config.toml
encoder_arch = "fnet"
model = "contrastive image-text model"
dataset = "drawn small creatures on textured ground"
train_examples = 50862
image_size = 64
crop_scale_min = 1
horizontal_flip = true
translate = 0.06
tokenizer = "word"
vocab_size = 35
loss = "softmax"
embed_dim = 384
encoder_norm = "layernorm"
encoder_norm_position = "pre"
encoder_activation = "reglu"
encoder_mlp_ratio = 4
encoder_parallel_block = false
encoder_inner_norm = false
encoder_patch_size = [8, 8]
encoder_conv_stem = false
encoder_layers = 8
encoder_width = 256
encoder_positions = "sincos"
text_encoder_causal = false
text_encoder_width = 192
text_encoder_layers = 7
text_encoder_norm = "rmsnorm"
text_encoder_norm_position = "pre"
text_encoder_activation = "quick_gelu"
text_encoder_mlp_ratio = 4
text_encoder_head_dim = 16
text_encoder_fused_qkv = false
text_encoder_bias = "all"
text_encoder_qk_norm = false
text_encoder_layer_scale_init = 0.1
text_encoder_parallel_block = false
text_encoder_inner_norm = false
text_encoder_drop_path = 0.15
text_encoder_positions = "sincos"
init = "small_normal"
residual_init = "zero_last"
optimizer = "adam_atan2"
learning_rate = 0.002
beta1 = 0.9
beta2 = 0.999
max_grad_norm = 5.0
max_steps = 13600
batch_size = 256
epochs = 68.5
lr_schedule = "poly"
final_lr_fraction = 0
warmup_steps = 680
weight_decay = 0.2
Rows from block 4 of the image encoder of a small contrastive image-text model, named by matrix and row number. Rows with one number belong to one neuron. Each number is 200 + 40 x the weight over its row's rms, rounded and kept within 0 to 999. All counts start at 0. After the name is the row's rms in percent of the matrix's.
Before each neuron's rows are labels from the 100 images, of 14848, where the neuron reaches its largest size: "lies over" is the class under the peak. Only what is clearly more common there than usual is listed. The data: drawn small creatures on textured ground.
# gate: MLP gate (encoder.blocks.4.mlp.gate.weight, 1024x256), inputs 128-255
# fc1: MLP up (encoder.blocks.4.mlp.fc1.weight, 1024x256), inputs 128-255
# fc2: MLP down (encoder.blocks.4.mlp.fc2.weight, 256x1024, transposed), outputs 128-255

lies over: body
gate.388,133,221,172,183,204,217,227,209,198,232,166,205,217,223,257,200,188,132,184,167,184,187,189,185,164,259,139,188,150,128,139,189,332,197,264,207,218,117,213,182,221,216,256,182,221,234,141,226,230,163,161,219,199,184,203,187,241,189,168,279,225,220,185,159,216,167,260,207,146,277,198,167,204,227,182,290,206,200,207,162,140,244,125,292,249,195,201,244,223,215,186,196,157,171,193,222,159,164,250,149,209,163,146,278,227,160,234,217,232,288,222,228,296,179,199,187,155,178,219,139,199,188,198,210,235,247,162,140,214
fc1.388,137,207,177,115,115,157,160,280,247,167,216,146,162,205,236,140,180,246,266,247,275,247,177,226,241,230,172,187,100,224,139,258,226,281,217,180,200,202,196,227,172,188,262,230,183,183,213,149,174,239,191,247,188,285,186,151,205,229,230,150,230,155,359,238,206,311,271,334,241,285,236,181,242,182,211,203,190,170,160,227,167,177,222,204,177,164,179,164,197,172,159,239,107,202,159,192,197,146,153,187,207,203,170,230,261,160,177,188,178,211,141,208,136,187,212,180,214,198,166,182,189,190,224,151,130,227,198,222,193
fc2.388,135,187,136,174,177,162,123,224,215,166,269,215,153,263,183,191,249,229,179,225,258,244,162,173,157,181,164,256,283,231,253,208,114,217,194,254,163,287,183,257,206,282,100,154,216,251,229,211,205,242,187,248,138,185,197,200,176,218,265,141,225,203,172,232,180,231,171,180,159,220,169,116,249,223,169,229,218,148,204,188,225,177,110,148,194,211,130,253,151,202,166,205,222,200,246,186,232,180,153,187,232,213,258,134,154,220,200,223,164,118,192,201,184,161,143,186,222,212,186,244,164,239,172,187,178,251,238,178,205

lies over: body
gate.193,093,140,155,230,173,149,200,175,220,180,164,111,153,150,165,169,159,166,242,159,181,238,156,196,264,247,156,182,233,184,205,161,215,208,214,228,145,220,176,230,214,242,148,156,128,165,213,186,204,222,224,258,236,194,196,227,187,234,188,228,201,283,243,183,186,230,234,252,190,243,181,193,219,249,287,304,151,183,143,241,168,234,122,216,234,184,204,234,189,171,181,189,215,167,227,155,196,209,132,223,122,157,171,214,180,221,218,157,156,243,218,133,251,141,202,123,238,175,218,130,84,203,213,175,265,199,268,175,205
fc1.193,087,183,159,299,210,167,181,135,266,200,240,151,140,192,259,289,163,190,235,125,211,266,148,176,213,174,239,212,194,140,193,173,232,144,157,212,195,252,225,169,173,230,126,228,204,200,158,157,250,209,132,204,193,177,202,134,256,263,230,235,235,186,219,240,104,130,159,207,265,215,243,223,198,253,260,198,255,234,189,209,233,213,285,211,181,244,204,155,199,193,158,270,191,163,197,150,217,196,154,197,175,172,182,143,247,248,181,212,217,268,230,202,240,202,245,200,191,244,252,181,142,237,206,202,237,135,206,177,109
fc2.193,083,180,221,224,198,231,163,208,189,224,154,181,207,216,214,190,215,261,154,204,216,208,265,169,166,114,165,165,231,223,216,200,173,238,203,145,197,193,177,209,189,126,175,205,209,302,211,182,217,133,180,213,161,155,125,174,244,146,263,209,167,214,312,251,243,149,135,241,247,171,240,147,178,180,186,219,147,139,255,258,190,223,166,72,255,180,200,188,186,221,204,283,196,187,253,242,229,185,167,193,257,163,206,218,225,284,246,228,220,126,138,209,224,160,196,182,162,230,171,276,258,136,124,213,246,306,217,234,227

lies over: body
gate.757,094,138,142,202,198,214,245,231,253,169,228,169,195,196,137,172,186,194,192,147,145,202,174,216,238,270,205,224,219,173,203,113,183,175,219,176,169,271,171,223,172,226,194,188,161,161,237,261,203,209,173,272,299,207,260,209,220,231,146,225,238,265,225,149,217,199,249,219,187,244,243,272,261,268,187,274,192,242,156,117,220,272,193,229,197,282,158,282,192,233,205,205,201,193,212,134,184,121,153,194,157,180,189,232,212,230,212,117,159,191,176,186,188,168,213,148,174,170,193,172,194,150,194,233,191,203,214,273,241
fc1.757,093,184,233,171,252,222,244,259,160,227,148,169,248,234,180,240,235,241,148,202,146,172,192,261,155,238,217,191,231,222,223,218,230,270,309,246,184,196,200,215,189,229,168,220,254,224,263,195,191,229,261,234,232,191,176,211,253,192,161,81,205,238,166,219,153,154,217,191,214,203,294,234,235,168,175,237,180,219,210,252,258,227,228,202,203,170,184,201,186,215,208,150,124,241,217,161,248,106,205,120,250,217,179,244,160,188,164,198,240,165,200,236,220,190,216,231,223,179,191,224,221,201,192,201,216,256,198,271,224
fc2.757,075,180,159,186,178,196,208,240,220,157,254,234,236,224,241,128,183,194,214,266,159,168,130,255,208,202,128,215,165,183,161,245,233,203,168,170,177,292,171,146,183,203,229,150,153,152,204,228,138,170,261,149,198,245,173,198,164,213,148,273,263,188,199,107,203,184,196,170,120,240,158,226,113,174,180,178,143,199,192,231,152,205,210,261,231,237,151,281,237,217,280,266,178,211,181,208,177,145,162,162,158,128,122,219,173,183,258,198,165,204,168,191,237,272,222,268,173,123,178,258,214,162,171,265,140,156,238,146,167

lies over: limb or head
gate.298,099,168,248,122,187,185,282,170,133,158,310,158,213,187,222,236,178,196,198,174,212,199,182,181,147,223,277,316,218,113,133,240,263,134,206,235,123,213,208,171,208,212,208,201,246,230,212,160,148,226,211,206,215,142,215,263,159,161,185,199,228,249,178,139,195,198,241,206,195,201,183,198,134,186,185,225,156,196,235,188,187,182,198,283,155,177,178,200,242,125,168,250,162,212,240,225,155,192,173,276,169,135,245,117,179,229,189,183,199,208,246,174,213,171,227,143,187,204,243,165,184,155,198,185,197,124,259,205,186
fc1.298,093,227,178,212,199,167,160,185,282,304,227,274,252,259,211,56,178,153,290,200,142,165,233,229,198,239,146,168,188,189,200,194,221,189,115,133,153,257,192,234,168,208,164,270,110,138,205,162,177,228,148,235,160,172,187,128,237,164,147,206,252,166,155,169,164,217,198,216,188,155,250,174,160,113,196,190,170,209,178,206,220,222,222,217,200,251,198,221,226,229,206,246,262,222,192,180,220,217,135,146,148,218,190,210,179,235,181,238,264,221,152,238,158,313,198,190,194,271,208,120,213,255,193,236,250,183,178,207,236
fc2.298,077,135,208,218,239,171,234,194,201,190,124,239,238,164,212,269,200,154,144,237,217,173,228,182,232,75,234,182,272,210,216,183,204,192,229,154,152,152,128,251,147,196,177,224,262,203,180,197,248,266,185,177,193,212,185,166,278,250,227,168,212,218,138,228,208,174,122,239,133,188,196,186,145,119,168,244,166,224,181,158,151,148,201,205,238,147,173,242,206,185,201,151,215,229,171,178,164,234,151,176,225,219,261,188,166,245,179,226,254,221,206,189,192,226,132,235,246,264,165,222,196,233,213,164,237,239,195,206,182

lies over: body
gate.268,103,222,288,283,261,228,254,150,130,204,177,180,186,215,190,219,116,237,201,181,207,176,267,234,184,155,256,175,178,192,177,186,235,173,212,298,200,257,238,187,126,206,160,233,282,241,198,311,218,196,177,196,191,211,209,231,188,190,217,215,190,267,194,282,254,190,183,268,224,257,244,295,228,257,201,203,205,110,119,139,183,145,216,241,208,193,218,208,182,113,197,197,188,152,198,211,215,210,255,263,211,208,154,243,199,165,180,199,197,195,160,193,185,134,244,140,118,194,223,184,158,203,198,208,242,208,179,193,175
fc1.268,105,224,186,196,148,200,157,230,242,172,293,227,163,214,177,181,199,162,165,172,191,180,236,183,254,213,163,208,196,180,132,183,203,223,203,178,156,226,160,246,198,201,166,112,181,148,239,227,135,218,112,171,170,209,239,170,166,179,201,227,229,225,160,185,205,158,287,230,224,176,183,159,304,201,147,196,284,191,231,181,222,204,174,200,204,249,189,240,181,260,193,335,195,180,229,162,187,243,272,250,193,250,205,148,207,192,207,198,256,225,230,222,214,140,173,161,197,188,233,233,223,128,209,141,262,243,202,139,172
fc2.268,098,165,225,201,179,182,181,199,180,222,203,206,211,295,178,232,200,258,167,195,196,189,211,212,222,146,159,245,203,283,202,216,182,246,140,265,177,198,240,209,284,211,203,288,194,227,190,223,169,159,249,229,175,217,162,317,174,180,225,207,214,109,219,172,172,195,162,117,200,232,190,105,117,189,172,133,196,155,197,239,213,212,207,186,224,125,132,266,149,181,221,213,240,169,160,147,210,204,150,140,251,198,239,175,173,248,210,210,236,115,194,222,230,184,202,271,176,254,183,286,221,224,144,193,238,213,216,186,185

lies over: limb or head
gate.460,086,240,197,242,209,141,214,209,180,136,219,154,212,141,157,232,222,136,209,231,188,209,213,269,223,202,222,181,210,192,228,185,180,130,181,219,166,194,167,161,263,182,166,198,193,196,201,256,198,102,306,157,262,183,154,241,237,228,189,194,268,224,162,236,197,203,207,171,198,233,158,220,165,282,224,202,180,207,126,158,164,154,145,261,211,203,195,219,160,206,258,224,189,139,123,161,203,149,211,212,144,215,221,183,176,197,206,219,233,172,216,169,200,221,198,195,243,197,210,156,168,248,196,227,187,249,226,172,126
fc1.460,083,166,261,263,174,135,169,213,174,221,169,223,259,223,200,261,227,168,202,156,179,287,189,146,193,194,198,181,142,300,270,182,226,273,229,131,217,108,171,248,216,250,218,253,143,159,200,233,166,173,248,198,247,200,162,196,204,188,220,178,173,188,157,244,260,291,235,209,206,171,247,201,177,252,201,231,153,253,160,166,253,256,226,181,219,156,210,157,170,110,226,182,157,203,121,146,251,153,163,187,236,226,194,219,115,212,255,236,189,201,206,140,178,186,182,232,232,183,162,243,181,214,202,194,229,255,168,151,230
fc2.460,078,174,213,190,205,151,209,233,195,169,197,169,98,259,208,213,191,226,219,175,203,140,177,197,247,185,182,207,162,166,159,163,164,263,197,223,204,250,132,130,160,212,178,277,235,107,254,226,131,219,237,217,168,269,156,242,164,238,192,202,194,150,240,203,175,260,190,213,156,173,210,178,186,201,162,204,247,134,153,248,209,199,202,238,210,146,107,223,175,265,197,270,235,205,256,219,148,136,99,237,160,230,179,243,178,202,170,196,171,118,140,110,215,190,226,211,227,165,237,256,189,224,209,135,297,257,262,197,156

lies over: limb or head
gate.27,120,241,284,220,253,208,274,145,146,192,174,177,202,201,173,282,193,159,227,249,164,182,210,193,139,157,248,236,149,130,204,267,212,188,139,204,231,185,185,187,205,205,199,235,254,187,207,156,183,106,264,133,208,173,162,264,210,269,233,180,190,179,143,200,168,196,112,114,197,194,175,217,133,218,272,159,210,224,184,216,200,195,180,200,166,215,191,163,210,186,222,257,208,204,155,252,179,220,186,275,163,203,206,202,223,228,243,195,268,210,254,89,246,238,262,235,186,212,233,184,228,278,225,208,236,156,191,206,197
fc1.27,123,188,183,179,117,158,215,221,223,263,154,213,173,235,175,175,258,232,212,182,177,286,229,165,272,205,117,189,265,200,162,159,202,195,159,262,212,196,203,232,240,191,188,154,162,163,175,237,165,228,254,157,217,162,193,220,112,215,151,126,118,134,233,232,186,285,200,160,224,153,184,175,190,214,223,140,196,240,259,244,206,198,188,182,276,224,173,241,201,178,254,158,194,185,223,147,173,246,223,174,216,210,226,193,230,198,179,284,233,178,193,218,261,254,183,215,164,191,158,248,226,231,198,236,249,212,197,222,184
fc2.27,132,181,134,228,178,197,162,220,242,191,219,256,195,180,186,143,191,215,200,227,244,158,174,205,209,192,169,260,259,257,287,198,127,222,190,161,120,229,215,272,231,251,212,202,163,215,208,179,220,207,148,172,169,219,261,96,205,162,228,204,178,207,161,222,203,203,259,286,135,204,174,140,262,121,134,254,201,167,139,176,242,234,231,148,209,182,204,229,179,184,164,179,250,180,208,204,244,221,207,211,287,211,249,191,192,202,229,205,144,137,180,199,171,153,150,148,199,245,176,233,192,220,236,232,163,168,158,176,236

lies over: limb or head
gate.307,065,205,246,208,229,168,255,218,218,163,182,133,169,161,222,177,162,143,187,194,168,226,161,220,261,216,161,237,243,140,189,136,268,144,183,228,197,199,166,278,155,103,115,226,217,175,165,258,230,175,246,183,251,225,203,229,210,238,188,264,235,248,278,179,200,172,195,254,244,193,144,259,202,301,268,246,175,154,166,196,175,257,201,194,197,183,186,175,189,201,224,202,214,282,208,171,222,181,176,190,175,104,165,184,191,204,198,139,148,168,160,218,226,265,196,221,196,177,219,157,170,271,178,200,253,237,282,151,160
fc1.307,055,197,215,230,279,154,153,135,156,229,199,230,146,193,152,289,216,174,105,241,227,266,257,223,218,200,145,208,239,164,133,236,183,161,155,231,233,197,188,219,242,177,154,200,230,224,146,130,192,214,147,130,206,112,214,167,197,147,213,183,227,185,183,205,251,218,155,249,211,207,269,264,213,217,204,172,241,150,197,154,242,220,158,199,195,144,192,219,220,141,256,218,214,186,273,223,148,170,254,260,181,191,154,225,203,258,158,208,204,161,177,195,198,163,186,175,226,211,180,215,145,206,171,245,214,171,193,193,174
fc2.307,055,188,178,166,201,225,187,219,187,149,227,233,244,201,178,180,209,214,258,220,186,166,239,252,150,137,240,232,140,250,297,212,112,208,119,136,229,192,217,238,220,167,253,172,144,140,144,156,229,139,248,178,214,227,232,215,215,218,151,207,121,191,211,205,196,207,190,192,129,194,193,173,150,261,229,140,194,219,200,170,238,244,266,195,184,237,225,270,223,205,183,178,179,188,131,188,246,162,261,149,214,185,281,165,213,163,193,162,201,135,273,161,226,240,258,178,257,205,264,251,271,158,203,213,183,131,185,207,260

lies over: body
gate.449,109,136,222,165,179,148,234,154,215,254,240,157,217,153,177,181,125,228,148,185,148,197,216,221,237,249,202,241,187,196,169,157,181,165,221,195,125,238,138,256,228,215,262,159,192,187,191,285,168,222,166,241,232,224,216,227,207,239,204,139,159,268,156,178,212,208,217,263,212,191,268,218,288,276,188,273,252,215,197,183,163,252,219,229,188,243,197,235,204,224,137,227,137,197,153,198,219,241,194,208,162,230,192,157,303,174,212,184,191,288,228,216,165,208,205,145,160,207,193,208,218,199,258,250,251,214,184,198,186
fc1.449,108,182,181,141,187,211,228,168,183,209,190,216,264,225,193,147,151,242,180,177,200,229,209,217,199,237,203,211,200,203,244,227,232,314,243,213,235,189,182,198,217,247,297,210,249,237,148,281,163,182,223,198,263,229,273,251,257,230,120,170,140,212,212,185,168,213,207,179,204,234,240,147,214,210,262,228,181,218,244,215,222,215,194,226,181,188,188,174,240,141,204,196,177,218,214,236,238,135,267,198,211,205,167,137,191,218,160,94,126,233,232,160,253,235,271,183,167,164,193,204,170,198,204,228,181,157,179,221,212
fc2.449,115,243,147,205,212,194,196,207,206,158,243,262,200,210,326,167,209,206,179,204,217,231,177,166,273,233,219,163,182,137,193,270,145,191,187,211,201,292,114,232,233,183,269,170,131,134,196,182,191,195,204,245,229,280,239,112,243,207,222,217,219,165,188,200,226,197,202,197,168,230,124,134,240,153,181,179,184,239,187,187,221,187,161,228,258,161,202,174,222,234,221,210,215,190,181,214,122,170,208,264,157,131,186,211,228,150,200,246,176,217,242,254,228,263,140,123,199,117,197,248,202,201,202,249,147,114,177,196,195

lies over: body
gate.706,089,212,231,208,195,188,231,170,116,216,263,197,186,162,173,264,150,167,152,158,184,201,175,194,136,207,267,207,186,165,161,109,218,175,234,224,149,152,229,296,188,166,184,247,162,188,144,181,176,176,278,170,229,181,140,282,173,185,224,143,247,292,190,171,202,172,169,220,225,148,158,244,179,213,180,195,183,210,176,193,232,232,220,271,201,225,207,188,185,178,164,226,181,235,215,218,228,242,160,241,193,174,119,168,164,203,219,131,210,141,226,157,173,206,178,141,207,190,254,202,166,230,191,226,138,280,279,156,185
fc1.706,089,193,196,159,198,230,185,186,249,218,245,175,216,191,235,238,151,337,229,100,166,206,213,189,228,248,173,233,145,212,209,167,138,296,175,190,244,235,165,121,199,142,266,211,247,238,229,202,188,184,201,196,220,179,197,181,216,244,169,221,205,212,244,268,188,225,197,214,222,197,178,239,191,227,167,184,254,175,215,205,183,188,208,190,197,219,250,199,202,217,226,154,140,184,250,158,217,222,208,225,156,123,190,198,180,183,138,191,239,212,173,205,229,201,215,224,159,123,179,247,249,121,226,315,230,146,201,240,100
fc2.706,089,182,236,267,230,263,268,207,240,234,165,243,230,198,151,217,199,194,171,180,165,227,283,187,184,166,189,155,186,226,231,133,277,151,179,203,285,157,261,182,168,169,217,167,236,195,153,258,239,171,177,235,216,178,201,274,186,142,240,230,156,201,276,231,255,130,174,138,226,228,201,162,113,251,224,153,231,255,231,194,177,240,175,202,209,250,216,244,190,203,228,202,198,216,221,186,199,199,250,175,241,258,52,207,305,186,195,211,159,150,166,298,164,211,223,215,120,253,144,168,256,165,198,142,207,255,128,159,212

lies over: limb or head; body
gate.451,089,251,253,244,190,191,259,184,169,217,168,171,203,173,154,258,96,182,185,193,170,207,160,232,157,217,222,247,194,147,178,206,184,175,171,179,167,158,189,203,187,135,227,236,210,247,171,236,219,170,196,195,186,189,254,232,216,202,237,219,169,266,235,186,209,192,241,271,240,234,193,249,186,209,185,235,221,152,159,206,221,290,212,228,164,230,143,192,205,134,197,225,223,186,79,168,179,124,226,245,103,178,214,232,241,175,199,183,127,100,112,88,165,182,187,240,236,225,140,185,150,195,208,196,225,194,205,232,173
fc1.451,083,73,192,252,258,269,231,173,203,243,212,166,241,205,197,182,232,139,113,227,198,199,202,219,230,195,228,195,225,204,181,232,270,190,254,222,83,216,191,242,178,209,190,235,237,160,201,232,253,208,183,256,98,170,175,232,224,197,183,211,221,199,208,201,142,143,153,132,215,185,265,210,229,265,144,198,199,191,184,201,165,157,148,155,164,234,243,207,124,230,199,205,167,207,202,216,154,213,230,227,234,236,215,157,239,229,208,244,247,177,245,212,292,213,195,211,224,261,222,164,217,183,173,200,188,219,182,205,190
fc2.451,093,254,185,170,172,213,200,182,166,133,226,230,209,247,300,277,216,208,214,195,217,158,167,218,234,154,205,166,230,194,247,170,173,152,195,233,250,179,211,181,220,153,233,198,234,170,189,304,246,149,278,172,218,280,207,214,231,201,174,266,219,213,216,188,214,201,282,203,140,157,148,191,121,110,122,138,145,243,231,166,184,178,212,237,223,139,212,233,267,221,260,301,213,217,198,166,186,243,173,150,121,182,217,187,137,187,166,187,222,241,134,222,206,184,214,204,144,208,198,204,129,202,189,193,155,206,199,180,248

lies over: limb or head
gate.83,075,192,213,215,202,153,246,226,215,220,209,176,135,159,123,196,186,185,196,163,209,234,156,167,161,173,140,205,199,132,266,170,240,182,185,158,140,147,228,182,152,166,165,245,165,184,225,228,207,183,187,254,262,133,176,197,112,174,193,218,193,230,159,159,198,204,188,232,241,210,192,211,149,236,222,191,183,232,212,217,108,205,150,255,164,230,206,220,178,190,230,287,219,221,183,124,230,211,122,236,165,153,218,214,216,238,147,180,203,218,211,142,206,212,198,225,253,219,160,145,200,205,190,247,234,196,302,194,156
fc1.83,070,126,172,171,162,219,170,271,254,213,200,175,230,151,193,162,167,246,190,264,215,171,218,225,263,245,173,207,231,216,244,226,181,138,221,216,190,219,213,172,185,220,248,169,181,173,248,253,219,228,213,234,205,249,176,242,215,231,156,225,196,206,162,184,210,191,178,198,141,146,160,205,298,180,174,265,209,193,137,187,174,195,198,211,222,143,180,247,216,201,188,234,196,170,207,241,253,164,190,211,148,179,243,182,129,181,251,168,134,212,179,196,228,188,144,154,200,214,160,195,202,193,230,221,199,205,211,224,321
fc2.83,060,214,181,130,124,143,224,137,124,299,137,253,213,248,160,234,184,151,203,193,171,221,233,190,162,188,209,254,186,184,190,244,201,198,234,206,168,182,181,227,243,253,179,248,152,149,166,191,172,226,156,222,179,209,223,213,196,185,210,200,240,192,213,248,176,307,220,196,215,185,231,200,174,193,136,148,239,235,196,198,217,179,167,150,133,220,209,189,216,229,142,224,220,205,104,211,151,178,215,160,231,192,192,199,196,198,188,227,195,155,257,150,273,214,213,248,224,147,210,216,110,203,194,219,144,196,178,168,186